config = dict(
    train_examples=195000,
    inner_norm=False,
    moe_every=2,
    expert_mlp_ratio=1,
    shared_expert=False,
    conv_stem=True,
    max_steps=5500,
    batch_size=64,
    weight_decay=0.0,
)
Rows from block 7 of a small image embedding model, named by matrix and row number. Rows with one number within an expert belong to one neuron, the router's apart. Each number is 128 + 24 x the weight over its row's rms, rounded and kept within 0 to 255. All counts start at 0.
Before each expert's rows are labels from the 100 images, of 14976, where the router gives the expert most weight on average: "strongest on" is what is common among them; "patch colour" is the nearest of a few named colours to the mean colour under the peak. Only what is clearly more common there than usual is listed. The data: scattered letters and digits in many colours. In brackets: how many of the 100, against the usual share in percent.
# router: router (model.blocks.7.mlp.router.weight, 32x128, trained with AdamW), inputs 64-127
# up: expert up (model.blocks.7.mlp.up, 32x128x128), inputs 64-127
# down: expert down (model.blocks.7.mlp.down, 32x128x128, transposed), outputs 64-127

# expert 10
strongest on: the character S (34 vs 9.3); the character 3 (29 vs 9); largest: S (29 vs 2.8)
patch colour: grey (26 vs 3.4)
router.10 [130  73 142  99 117 120 139 152 153 118 132  99 142 111 144  99  93 129 151 114 164 121 134 138 155  96 102 156 116 136 143 139 110 164 125 127 116 154 130 150 124 137  74 101 153  84 157 109 140  91 148 153 121 155 145 117 130 103 111 134 124  98 146  99]
up.0 [108 161 116 142 125 143 151 150 143 151 166 117 129  90 122 125 102 163 131 207 110 135 154 125 143 107 149 129 101 189 103  77 164 159 161 102 136 126 125 124 152 150 132  81 128 115  66  85 124 118 145 135 114 161 153 167 124  99 121 130 120 130 128 132]
down.0 [197 117 148 119 138 142 102 125 149 145 144 121 133 129 190 106 136 126 157 130 120 145 135  87 117 148 128 134 115 142 134 116 175 101 126 143 126 125 107 139 144 123 138 135 165  89 104  90 115  90 148  93 144 133 116 166 151 101 118 113 117 123 145 130]
up.1 [142 117 115 137 131 169 154 100 126 116 130 115 139 105 125 130 109 143 115 128  92 151 149  81  81 144 137 142 137 163 155 124  91 105 150  74 105 159 144 168 116 183 144 123 116 124  71 117 146 124 158  97 138 115 172 148 144 139 122 105 158 111 122 112]
down.1 [103 148  90 111 103 111 100 157  94  85  97 184 145 124 124 142 131 118 101 125 143 119 131 126 166 134 106 127 142 114 129  99 175 165  79 174  91 132 128 111 120 143 135 125 133 130 126 155 145 102 130 125 118 170 120 123 103 121  94 151 117 140 111 109]
up.2 [103 110 113 145 115  89 125 122 126 128 117 114 125 111 107 120 148 130 120 123 130 138 102 135 128 157  84 131 163 111 122 126 116  81  85  92  90 143 107 111 128 106 101 121 166 157 156 120  83  80 149 137 163 101 115 144 150 100  93 128 107  88 116 130]
down.2 [147 115 169 184 166 117 156  74 100 111 135 140  93  80 100 133 130 133  63 112 111 115 138 106  76 128 126  92 102 128 129 151 143 116 116 152 150 150 141 124  98  95 131 179 133 149 113 128 131 152  99 145 129 127 156 128 144 100 127  91 116 138 165 164]
up.3 [107 113 134 157 148 143  83 145 144 145 129 235  88 133 151  99 133 132 125 127 109 157 111 111 137 144 126 157 124 138 146 129  97 101 109 123 128 104 118 166 121 120 147 100 109 112 113 167  88 151 140  98 118 121 110 133 145 181 166 144 105 169 129 134]
down.3 [169 147  91 154  83 124 165 122 106  99 134  55 125 155 113 141 136 118 177 135 152 114  86 158 121 110 121 176  94 126 153 132 110 118 130 104 126 163 143 166 142  92 149 126 106 110 147 109 134 131 140 158  82 143 143 131  58 139 154 148 167  93 158 129]
up.4 [ 67  94 121 108  82 115 107 109 167 113 139 136 119 171 147 146 144 151 171 114 148 143 120 192  89 153 134 107 123 117 132 102 143 162 183 128 148 152 113  96 145 127  99 152 115 119 136 123 113 102 134 139 106 112 150 143 125 157 140  84 128 119 114 131]
down.4 [ 85 137 146 138 154 123 131 151 119 142 188 134  97 110 133 160 122 117 113 161 102 104 158 123 181 114 109 107 147 132 140 147 149 114 132 154 126 118 125 145 161 139 129 135 125 125 156 141 101 181  79 101 140 121 127 150 112 132 155 151 126 102 130 192]
up.5 [122 138 130 149 139 139 135 145 132 173 156 161 161 144 142 110 118 117 165 143 163 153 134  77 131 137 147 150 131 118 116 141 149 101 124 172 172  86  78 170  81 150 140 164 111 112  80 134 146 129 151 141  93 141 100 114 157 134 151 147 161 165 114 134]
down.5 [130 135 125 131 126 125 117 105 139 143 124 183  98 129 165 126 135 158 108 135 152 122 126  82 120  90  81 129 175 125 123 143 113 105 127 122 122 115 116 123 137 125 145  92 145 108  95 123  83 149 138 129 147 133 145  98 142 186 130 118 108 133 165  95]
up.6 [142 126 163 104 147 132 160 121 125 109 146 151 154 125 183 160 143  84  95 150 113 152 132 101 113 113 169 125 147  94 105 135 141  89 143 126 104 141 108 142 114  89 108 114 143  94  58 146 148 135 116 129 107  90 173 122 145 143 134 171 148 106 151 160]
down.6 [119 125  95 133 116 124 124 137 142 184 162 139 109 118  80 100 141 131 126 139 170 115 147 173 147 149  95 101 175 159  92 148 161 162 143  58 120 101 124 153 156 197 154 120 102 125 110 111 126 111 134 108 127 148 162 118 131 113 100 113 141 109 180 123]
up.7 [104 137 115 118 139  80  95 127 145  81 135 161 101 112 102 149 136 135 106 139 112 109 159 141 132 121 142 109 137 149 154 161 123 140 116  71 130 102 110 151 113 151 109 133 150 116 183 133 133 132 115 123 104 146 113 129 146 114  65 105  88 115  93 128]
down.7 [119 138 133 163 160 123 182 111 143 120 161 114 142 119  98 137 130 133 131 142 110 160 166 118 110 143 102 146  75 102 101 136 156 107 140 113 153 131 119  72 124 133 133 144 124 133 103 131 151 115 110 114 109 110 145 139 140 146 157 143 167 130 164 132]
up.8 [133 157 172 124 109 129 127 112 113 129 155 135  89 125 137 133 136 119 145 127 107 138 154 156 110  91 112 118 131  69 134 126 127 187 118 148 120 109  45 161 109 176 125 173 152 157 131  86 112 121 149 104 135 121 125 132 140 107 117 123 107 135 152  78]
down.8 [109 119 122 140 113 123 104 125 129 120 134  92 130 145 135  86 147 152 129 107 128 136  92 167 107  87 138 129 150 119 112 109 144  95 118 129 148 147 111  98 142  78 165 105 145 132 147 167 123 128 120 137 134 121 118 150 132 126 104 108 140 121 148 144]

# expert 31
strongest on: the character 6 (34 vs 9.4); the character O (26 vs 9.1); largest: 6 (25 vs 2.8)
patch colour: grey (25 vs 3.4)
router.31 [151 110 147 108 144 171 109 142 128 121 121 127 146 119 154  87 102 132 148  76 169 124 132 126 135 124 118 172 110 147 129 170 122 150  99 160 142 131 122 135 130 155 104 101 142  90 156 110 149 100 154 154 162 108 132 109 123  89 156 134 149 118 151 105]
up.0 [104 110 112 143  94 128 194 130 118 126 137 159 151 119 116  88 112 140 102 141 141 135 141 109 150 122 139 116 124 133 111 132 110 114 110 135 115 134  93 146 118 166 117 123 130 117 126  98 116 166 110 134 148 146 130 123 122 151  82 174 107 145 148 117]
down.0 [106 107 146 174  93  87 105 128 139 144 163  95  97  98 116 162 121 153  84 116  92  98 125 104 127 124 143 130 148 116 127 162 111 125 135  79  99  82 138 188 156 113 142 166 151  85 133 133 106 142 133 128 137 111 160 161  93 117 108 158 113 114 132 141]
up.1 [135 150 127 132 138 125 107 149 132 157  71  95 106 144 143 185 130 174 131  93 149 160 161 109  91  74  77 130 123 114 137 180 120 119 132  93 150 130 141 139 117 139  89 125 112 105 133 117 147 138 128 121  99 100 131 169 127 126 112 163 104 135 123  86]
down.1 [135  81  97 110 147 117 125 131 117  82 153  84 116  73 101 132 117 100 114 127 171 148 148 153 137 139 108 108 141 113 110 140 152 181  81 118 123 141 108 106 156 152 152 124 120 140 141 128 160 129 164  96 123 116 104 130 115 110 136 124 140 125 151 165]
up.2 [100 128 114 119 160 107 138 104 136 148 127 119 123 136 124  66  95 115 155 112 141 107 105 131 106 123 144 149  96 134 123  96  85 160 123 145 109 132 131 127 107 126 153 112 139 137 186 169 167 132 159 175 176  79 136  68  93  91 128 105 129  96 101 119]
down.2 [111 154 146 129 115 104 138 112 167 147 123 121 108 163 113 182 127  96 178 112 143 133 117 141 148 153 130  85  81 107 141 130  74 143 159  93  90 105 149 105 137 138 132 116 146 164 137 119 106 139 174 139 138 158 155 128  81 123 109 178 120 131 166  93]
up.3 [159 118 151 104  97 148 113 139 165 144 151 156 102  95 118 165 159 145 145 179 139 134  97 137  89 123 117 141 102 182 139 136 144 160 159 138 139 112 128 106 101 122 100 143 108 171 101 131 157 115 132 165 165 111 154 126 157 151 126 117 154  99 135 146]
down.3 [143 138 179 155 140 180 137 163 130 168 135 138 135  93 159 122 129 116 130 156 143 185 118 134 107 148  86 110 141 161 123 116 180 146 149 116 164 121 121 149 106  94 116 146 136 147 117  97  84 115 131 118 130 117 142 179 103 149 147  97 177 112 113 100]
up.4 [120 154 153 130 163 145 166 113 146 117 145 119 132 108 122 148 114 125 128  87 123 143 113 159 164  86  76 104 134 125 130 110 171 118 161 107 141 119 127 166 124 107 115 129 114  84 129 149 124  97 137 148 152 157 113 110 118 163 114 150 116 160 125 106]
down.4 [147 114  96 102 122 129 108 146 105 150 131 165 113 135 123 128 196 131 144 159 142 108 148 106 119 130 131 106 121 165 151 165  95 132 111 184 126 108 118 130 157 166 123 118  92 126 120 134 112  89 110 122 124 146  88 104 106 125 141 164 122 182  93 132]
up.5 [ 84 163 129 139 111 147  89 157 102 147 149 131 122 159 156 120 113 151 107 176 117 102 105 127 162 118 137 127 152 167 169 113 137 112 145 124 164 148 138  88 114 121  95 118 158 131 111 149 158 137 114 189 156 126 144 120 108 127 125 135 125 138 175 108]
down.5 [136 128 112 105 119 136 102 123  96 175 155 142 114 163 134 138 133 132 119 131 138 110 103 108 115 158 151 134 151 110 141 124 143 169 113 164 105 140 123 145 154 170 103 148 160 105 167 129 139 143 144 100 114 120 158  97  96 137 120 115 131 155 151 113]
up.6 [ 99 145 137 134 114 127 130  94 135  99 118 116 126 132 151  90 118 156 138 160 114 123 148 100 142 153 111 133 115 121 129 149 114 137 132 128 127 118  94 141 136  78 150  82 105 115 127 153 180 136 135 103 128 130 118  98 145 102 131 132 140  90 156 103]
down.6 [109 152 143 143 100 105 134 146 157 113 168 137  78 170 168  95 113 131 141 145 101 129 128 137 113 159 126 139 148 136 138 139  46  98 126  94 116 109 145 122 108 131 133 178 148 130 124 154  84 110  89  91 120  96 125 144 119 147 157 130 133 154 127 148]
up.7 [101 106 195 140 159 101 157 109 118 142 143 178 127 161 120 137 124 129 123 162 116 156 141 170 127 137 134 134 131 119 146 126 106 153 106 132 126 132 154 128 126 194 122 186 109 103 151 130 144 166  75 131 116 127 127  96  99 107 108 106  81 151 141 147]
down.7 [108  76 157 116 128 135  92  81 147 191 153  99 122 150 152 143  81 117  98 142 170 133 112 191  91 108 197 140 120 131 127 141 157 120 122 113 103 123 134 127 102 130 158 139 127 114 114 135 153 113 159 104 124 111 127 135 104 137 155 148 106 139 126 118]
up.8 [109 102  82 138 180 130 135 165 165 103  93 100 150 115 156 126 104 142 121 143 142 143 116 145  78 124 146 146 141 118 119 112 163 121 185 121 134 108 160 121 111 178 100  65 104 125 141 132 116 116 141 113 154 157 107 172 147 101 123 103 150 133 112 138]
down.8 [116  95  97 103  85 121 162 106 120 114 122  78 106 128 137 131 130  95 138 140 125  98 138 118  79 110 113 133 140 150 109 124 150 145 174 109 163 145  93 155 138  95 120 135 113 174 128 139 149 128 120 122 108  93 190  70 115 149 173 139 124 118 125 101]

# expert 8
strongest on: the character D (77 vs 9.2); largest: D (74 vs 3)
patch colour: brown (39 vs 13.2)
router.8 [161  85 149 125  88 152 127  90 131 100 152 147 133 162 201  99 143 147 143 105 136 129 107 147  65 120 103 121 112 142 116 141  83 147 138 128 116 152 133 140 115 144  94 110 158  90 124 146 130  77 176 153 118 153 141 131 122 108 131 111 117 106 131 118]
up.0 [ 93  79 166 146 166 145 105 115  97 142 100 162 148  81 137 126 127 120 135 126  94  86  99 106 171 128 116 130  97 139 151 114 141 103 137 143  96 116 156 145 137 126 145 157  81 110 104 136 150 139 119 124 153 111 160 143 101 173 136 139  89 104 110 132]
down.0 [117 155 145 132 130 144 124 138 157  73 104 101 111 105 111 127 126 142 151 168 122 115 129 146 142  91 128 149  70 125 151 147 105 106 125 118 114 116 129 145 148  81 118 170 152 151 133 150 116 134 130 117  95 190 102 111 131  98 118 169 112 135 130 139]
up.1 [120 143 114 128 110 131 114 121 146 161 107 110 141 127 115 111 157  87 113 149 106 106 119 128 160  99 157 135 138 106 129 127 126 112 130 130 142 209 133 114 107 153 122 105 132 151 164 155 131 160 112  99 114 100 107 136 122 125 114 144 109  83 102 114]
down.1 [133 171 127 141 121 102 145 142 108 119 115 130 122 144 111 102 126 177 134 102 171 105 173 126 138 107 144 142 119 130 121 105 137 131 125 156  93 125 109 125 170 131 136 135 160 135  58 159 130 137 186 115 165 119 111 149 136 141 144 132 149 100 133 124]
up.2 [161 119 112 141 129 123 134 128 111 105 141 124 151 144 126 148 158 105 147 146 138 163 132 112 124 112 131  93 105 153 119 129 185 125 140 163 125 187 137 150 148 128 121 137 132 126 142 128 152 133 149 133 158 142 125  82 106  83  67 112 134 149 130 139]
down.2 [109 141 138 123 106  79 153 117 176 129 144  99 125 127  81 115 116 150 120 121 132 129 140 112 146  87 149 120 111  95  93 121 116  84  95 136 131 113  94 138  57  91 143 160  88 118 119 133 129  87 125 129 141  75 150 109 120 162 109 110 154 103 183 116]
up.3 [129  92 135 143 146 107 127 181 142  99 118 152 123 151 128  87 107  82 155  85 109 165 110 141 171 160 168 132 115 133 144 150 110 150 129 103 156  84  97 111 140 113  83 140  71 164 114  70 131 119 128 108 172 127 158 162  98 108 105 137 125 115 125  97]
down.3 [104 144 138 115 147 122 150  98  85 162  97 105 104 166 148 143 194 119 142 110  93 138 149 132  72 118  90 150 171 140 133 124  97 144 128 135 115 137 182 159 106 153  96 122 158 132 158 126 153 160 141 154 111 133 132 149 124 161 144 112 107 119 103 142]
up.4 [132 111  85 126 124 152  97 120 112  93 124 122 132 114 122 129  59 125 134 107 122 132 137 121  93 136 114 150  98 159 147 139 114 110 147 123 159 102  98 130 135  76 102  82 125 117 126 148 123 118 172 143 155 129 111 142 116 124  80 136 177 105 130 143]
down.4 [151 104 163 153 136 164 176 122 152 194 135 164 116  91 141 127 174 142 116 146 141 122 123 123 136 151 146 103 141 111 119 116  99 141 143 138 126 142 144 147  79 141 114 191 125 147 113 121 144 117  95 158  96 154 124 155 118 141 134 161  95 133 110 183]
up.5 [137 144 110 120 129 128 111 130 114  90 132 126 102 164 181 138 119 131 152 128 147 100 161 142 151 124 139  86 129 142 116  86 136 179 127 158 119 143  89 120 132 132 114 151 176 164 141 148 153  56 106 151 104 127 115  85 118 140 135 109 115 142 152 147]
down.5 [148 161 107 151 109  98 108  68 158  72  96 121 133 158 111 128 122 125 158 151 128 102 105 154  90 121 129 136 138 137 117 116 100  98 130 121 128 143 134  90 101 160 148 136 133  77  85 115 111 172 122 177 142 124 145 159 151 100 104 159 166 155 104 132]
up.6 [167 116 112 120 144  75 156 133 150 170 120 173 105 147 132 133 127 118 134  90 140 142  97 132 110 132 147 117 122 123 150 205  99 137 151 110 151  89 122 109 124 104  85 126 129 128 128 113 123 132 151 158 134 120 155 128 158 102  75 101 149 150  89 137]
down.6 [124 165 146 145 161 157 117 120 141 165 106 116 145 121 112 109 111 172 132 150 103  82 150 117 115 139  88 118 143 126 125  98 155 123 125 109 118 116 160 164 134 120  68 127  87 117 133 111  99 131  89 106 144 164 111  80 144 122 107 118 134 120 138 140]
up.7 [130 125  86 113 143 107 118 156  88 146 167 119 101 116 103 115 154 111 107 115 103 107 109 126 158 111 142 128 106 114 126 130 113 119 128 118 207 141 134 143 127 155 124 126 159  93 166 133 155 150  82 167 135 151 134 186  89 157 151 162 125  96 123 137]
down.7 [138 155 140 121 123 101 109 109 139 139 138  98 115 141 157 120 109  96 167 132 158  88  84 101  94 143 159 144 143  73  96 140 103 128 124  90 129 120 155 129 140 140 186 132 116 180 136 103 125 168 126 116 137 142 119 159 124 158 107 109 130 121 115  98]
up.8 [156 121 125  85 153  98 129 117 124  99 129 128 125 118  96  97  79 152 141  95 117 138 119 162 138  78 130 144 143 142 108 166 139 119 101 142 174 142 105 117 137 138 119 136 113 142 133 162  75 135 104 137 127 134 157 130 130 168 165 150 157 147 131 154]
down.8 [123 102 149 126 122 141 138 117 137 157 186 121 170 146 142 152 162 138 161 128 126 130  69  78 117  84 110 131 130 145 129 161 121 160 123 110 110 147 145 141  96 128 174 121 189 161 113 135  96 140 172 120 133 135 116 108 122 136 138 141 127 141 158 157]

# expert 23
strongest on: the character D (96 vs 9.2); largest: D (95 vs 3)
patch colour: brown (37 vs 13.2)
router.23 [165  95 187 120 103 119 114 138 150  84 162 147 146 106 166 113 101 115 128 121 170 120 116 172 124 110  93 141  98 140 110 159 132 154  95 129 122 151 134 154  99 135  95 128 146  85 150 126 157 111 165 144 135 124 138 118 107 111 135 160 128 118 136 144]
up.0 [132 126 117 103  91 152 129 147 109 148 125 147 136 118 118  94 106 126 127 106 104 105 122 106 132 180 154 111 129  68 129 123 124 132 133 111 142 142  96 182  98  69 121 130 139 115 122 114 127 115 113 125 110 186 122 161 130 154 168 161 185 121  90 118]
down.0 [164 109 134 125 175 133  98 139  92 107 130 118 106 156  92 137 108 132 145  93 157 138 147 115 101 178 124 121 173  92 127 112 123 149  90  99 126 102 158 136 113 160  83 142 150 164 112 114 113  93 135 155 149 123 145 167 133 111 141 149 126 157  80 129]
up.1 [ 93 136 145  83 152 155 118 125 127 119 126 153 107 103 112 127 165 159 118 158 138 130 155 106 123  96 129 135 147 101 140 135 145 148  87 116 165 121 124 127 105 131 154 155 145 130 143 126 146 121 134  95 156  95 157 123  96 120 108 160 155 121 118 154]
down.1 [126 119 105 112 106 146 156 133 150 163 139 123 144 128 112 148 116 131 154 143  79 112 100 150  89 115 139 140 109  97 168 105  99 134 123 113  74 136 126  97 139 156 125 143 162 121 106 175 121 105 158 111 152 130 142 115 104 170 148 119 138 128 135  97]
up.2 [ 90 165 149 122 122 102 170 121 110 108 122 119 128 118 128 174  81 175 119 156 153 103 136 184 166 152 103  88 166 129 148 146 100 127 136 123 115 113  82 113 110 103 103 136 117  75 118 141 160 108 127 152 134 169 123 150 138 119 134 110 118 139  83 154]
down.2 [138 152 128 102 112 114  99 122 135  81  88 157 117 179  96 108 149 101 171  99 154 139 125 101  81  87 141 140 130 135 149  95 139 124  96 121 121 104 155 156 119 120 147 133 142 155 113 107 157  73 155 147 113 129 116 146 124 105 179 124 120  94 111 148]
up.3 [142 132 122 106 114 120 125 148  79 117 109 105 155 177 163 167 142 158 111 128 142 131 143 102 183 124 148 148 121 105 120 104 149 124 139 129 110 122 110 181  80 133 120 137 146 134 134 117 133 154 125  92 165 176 128 117 159 130 115 138 123 117 115 129]
down.3 [154 124 145  97 149 100 146 120 133 108 107  98 149 133 122 111 157 127 148 110 150 148  57 132 124 163 125 123 106 126 120  87 147 109 101 166 120 147 140 144 144 136 169 176 174 144 117 120 120 142 113 154 153 142 177 130 128 149 142 113 100 141  96 149]
up.4 [ 84 128 153 129 109 156 109  91  82 116  92  99 119 168  82 109 119 137 124 169 149 112 145 120 151 135 169 137 117 110  94 104 155 135  89 138 107  76  96 148 113 148 109 133 121 140  75 151 152 144 152 124 109 144  90  88 124  82 164 109 161 140 157 140]
down.4 [135 116 109  90 116 109 135 130 156 140 147 131 116  97 131  95 100 119 142  96 139 121 132 110 104 164 147 117 121 122 150 127  90  82 149 148 125 162 146 110  93 189 178 121 137 119  99 156 132 146 132 141 155 116 156 144 138 150 170 116 112 122 156 126]
up.5 [ 98 132 145 139 147 105 115 110 126 118 127 155 116 125 126 114 160 107 122 158  86 112 141 169 139 119 138 160 108 125 200 192  80 129 164 166 143 115 167 128 153 112 132  94 148 102 107 133  70 201 132 115  86 137 148  89 128 134  95 151 113 124 101 127]
down.5 [141 104 114 147 107  94  97 147 130 142 137 171 153 124 116 118 162 134 182 131 114  88 138 112 134 139  71 102  79 141 116 137 141 107  99 112 149 143 108 149 114 178 104 120 104 126 103 139 126 100 144 111 127 126 140 148 135 170 100 139 143 101 155 116]
up.6 [155 141 143 169 141 135  88 119 115 102 139 129 142 101 105 115 100 184  51  90 156 116  96 136 114 118 170 148 124 113 159 120 116 127 161  76 133 122  54 121 100 145 143 142 125 135 121 134 136 124 156 146 126 143 127 139 115 140 128 118 115 147 129 109]
down.6 [131 164 121 119 127 164  84 140 141 115  75 118 142 143 154 113 171 134 123 137 112 125 136  97 125 120 118 109 116 121 145  89 116 117 148 135 138 135 135 124 119 206 145 118 120 101 132  92 104 138  83 147 141 141 152 127 105 151 163 152 109 161 164  93]
up.7 [128 114 122  94 120  72 129 166 136 139 156 118 166 103 131 113 154 122 141 124 139 152 107 157 108 111  86 120 101 133 162 102  94 123 105 135 118 152 106 155 146 178 130 129 146 133 159 120  70 102 153 152 109 110 128 106 110 167 139 130 126 121 157 147]
down.7 [148 183 143 149 145 165 131  87 157 110 119 185 150  94 155 156  86 194 141 120  97 115 129 123 148 140 143 147 142 137 126 158 148  88 102  92 146 125 122  70 134 117 138 128  99  92 127 114 149 120  84 105 132 102 133 156 161 110 124 167 153 101 152 121]
up.8 [155 139 162 126  93 141 154 110 135 113 165 173 114 103 166 155  90 163  96 135 123  92  94 139 149 155 131  98 172 158 111 138  96 111 112 124  95 164 130 121 120 175  92  98 151 124 134 108 123 140 113 134 130 124 132 106 105 128 104 131 107 116 121 124]
down.8 [144 137 113 116 139 108  95 119 113  95 119 144 148 174 118 127  77 158 140 110 100 131 150 157 168 103 148  90 148 161 157 145 152 148  99 108 148 101 105 103 123 116 125 119 152 109 181 150 126  87 126 111 152 162 152  97 122 148 121 145 136  89 149 118]

# expert 22
strongest on: the character J (43 vs 9); the character U (40 vs 8.7); largest: J (33 vs 2.7); largest: U (32 vs 2.5)
patch colour: brown (39 vs 13.2)
router.22 [156  98 150 114 126 173 137 151 169 107 139 116 138 104 139 114 106 114 160  90 143 105 145 120 128 103 101 169 124 138 148 155 103 117 125 142 121 126 126 145 129 170  92 116 138  59 165 127 115 110 161 148 113 118 124 114 112 106 112 143 126 115 126 130]
up.0 [ 96 115  81 126 111 137 114 138  94 132 148 152 126 125 124 107 158  89  96 151 105 119 149 107 138 154 159 100 156 131 113 120 152 115 168 151 145 101 127 123 163 120 113 119 112 135  96 117 146 108 132 141 139 150 116 109 113  93 119 112 141 135 111 153]
down.0 [137 135 125 132 187 131 124 125 132 150 125 163 142 116 128 103 148 113 127 125 139 148 114 126 165 151  78 137 129 169 132 116 100  79 144 190 123 159  95 111 159 146 133  98 131 129 177 147 177 121  89 131  92 128 102 127 104 126 154 156 113 114 109 120]
up.1 [117 111 131 136 122 162 115 125 141 135 117 120 134 100 129 124 121 136  92 117 135  90 128  83 138 125 132 160 155 151 155 136 166 133 135 151 110 181 121 110 133 178 120 134  98 112 105 143  85 131 124 171  88 168  71 161 187  97 116 123 155  86 136 147]
down.1 [120  90 110 145 123 128 117 114 133 146 148 107 104 179  87 106 123 143 126 143 103 118 131 140 115 149 125 162 122  98 120 160 100 127 145 127 121 142 126 125 130  77 184  93 146 136 153 192 149 132 132  83 145 134 114 133 105 120 115 112 135 113 111 120]
up.2 [140 126 120 115 147 117 135 121 141  99 163 131 158 140 123 114 120  93 150 162 114 119 118 137  65 110 125 127 137 117 112 113 122 165 127 112 165 100  99  85  88 129 129 118 135 115 133 109 147 125 121 126 158 143 170  79 123 153 134 129 117 134 116 164]
down.2 [137  96  93  96 123 163 160  97 146  97 121 148 141  79 123  97  89 101 158 153  97 113 149 114 141 119 149 152 102 149  83 162 137  99 167 164 137 109 129 105  97 134 151 137 131  83 126 125  80 160 127  87 122 105 166 114 123 125 105 158 107 132 136 117]
up.3 [132 127 111 136  90 109 125 139 171 140  94 115 150 117 139 126  83 119 117 147  83 161 144  91 120 131 114 114 114 139 126 121 150 161 123 123 138 115 128 138 169 157  94 121 114 124 134 149 140 146 109 152 152 164 129 141 172  95 150 113 171 153 120 142]
down.3 [108 143 130 152 121 166 161 105 124 122 111  80 111 142 137 110 109 130  80 136 148 195 128 112 130  97 108 109 148 114 128 113 135 118 126 132 102 142 124 140 127 157 163 125 110 160 147 131 135 148  95 146 131 106 162 103 100 162 112 128  96 136  98 133]
up.4 [124 113 123 112 168 123 120 152 139 103 150 125 179  94 121 127 126 101 126 133 139 103 157 125 116 122 116 164 131  90 126 109 160 146 106 104 121 127 101 121  93 133 137 107  97  98 141 110 128 133 105 130 132 110 187 157 132 151 152  88 126 128 161  96]
down.4 [117  97 138 136 144 133 147  98 101 147 101 136 138  94 179 140 162 174 103 137 151 164 143 151 123 157 135 135 133 147 115 143 168 103 127 139 144 135 143 117 108 115 112 113 143 177 133 129 130  99 145 171 166 146 117 133 109 129  90 157 148 153 104 147]
up.5 [104 161 122 143 148 144 128 107 120  97 144  91 166 141 120 142  97 142 132 148 103  71  90 146 150 153 148 138 191 164 115 136 118 132 136 162 121 123 121 136  90 114 139 124 111 136 145 112 134 170 130 159 147 142 125 127 127 102 149  88 103 116 145 148]
down.5 [123 160 121 114 158 121  88 153 110 107 134 129 116  98 145 138 129 131 129  93 197 126 132 107 138 131 137  66  95 131 152 138 143 121 130  81 138 114 104 109 138 114  80 161 111 141 151 128 136 134 120 187 104 132 112 155 146 160 155 156 117 131 113 104]
up.6 [129 104 120 119 120 191 145 126 114 139  82 139 133 129 146  80 106 160 169  98 107 118 163 109 142 130  90 115 104 150 135 132 159  73  84 127 127  88 135 122 132  94 159 139 100 116 101 135 116 114 132 114 142 120 133 141 114  95 150 180 150 119 135 109]
down.6 [114 109 167 132 165 152 146 140 139 130 125  68 128  88 138 112 127 145 125 143 101 127 133 109 106 113 146 130 102  81 136 180 136 117 115 174  95 147 127 125 121 126 139 107  85 148 162 127 143 103 123  94 133 130 146 164 109 148 133 147 135  99 167 131]
up.7 [112 120  73 110 143 154 155 129 123 127 109 105 136 121 122 126 103 106 102 115 187 124 144 124 140 111 185 177 112 159 143 121 152 137 170 119 149 113 112 130 147 163 164 137 129 166 163 141 109 106 125 113 144 107 145  92 127 126 111 127 157 167 186 115]
down.7 [142 118 171 116 109 143  87 138 143 151 103 148 109 102 104 140 124  84 141 109 120  89 118  88 126 122 143 156 186 120 141 115  99 143 153 151 112 133 140 100 103 133  89 176 139 144 163 118 161 170 127 111 155 182 130 149 112 138 142 141 140 175 150 159]
up.8 [163  71 114 125 145 134 110 100 134 116 142 103 108  91 118 137 161 139 116  71 117 144 141 112 112 136 156 151 119 114  65  97 131 123 113 153 140 119 137 106 124 131  92 160 113 154 174 138 105 188  87 156 111 139 128 135 148 126 119 114 115 110  96 137]
down.8 [160  92 120 135 138  83 136 115 112 137 111 103 117 108 102 117 128 153 139  92 132  96 147 171 109 141 139 164 104 147 117 158 145 125 154 128 147 139 141 100 120 107 113 134 134 129 111 145 106 132 133 121 139 112 130 125 140 146 146 117 180 170 149 120]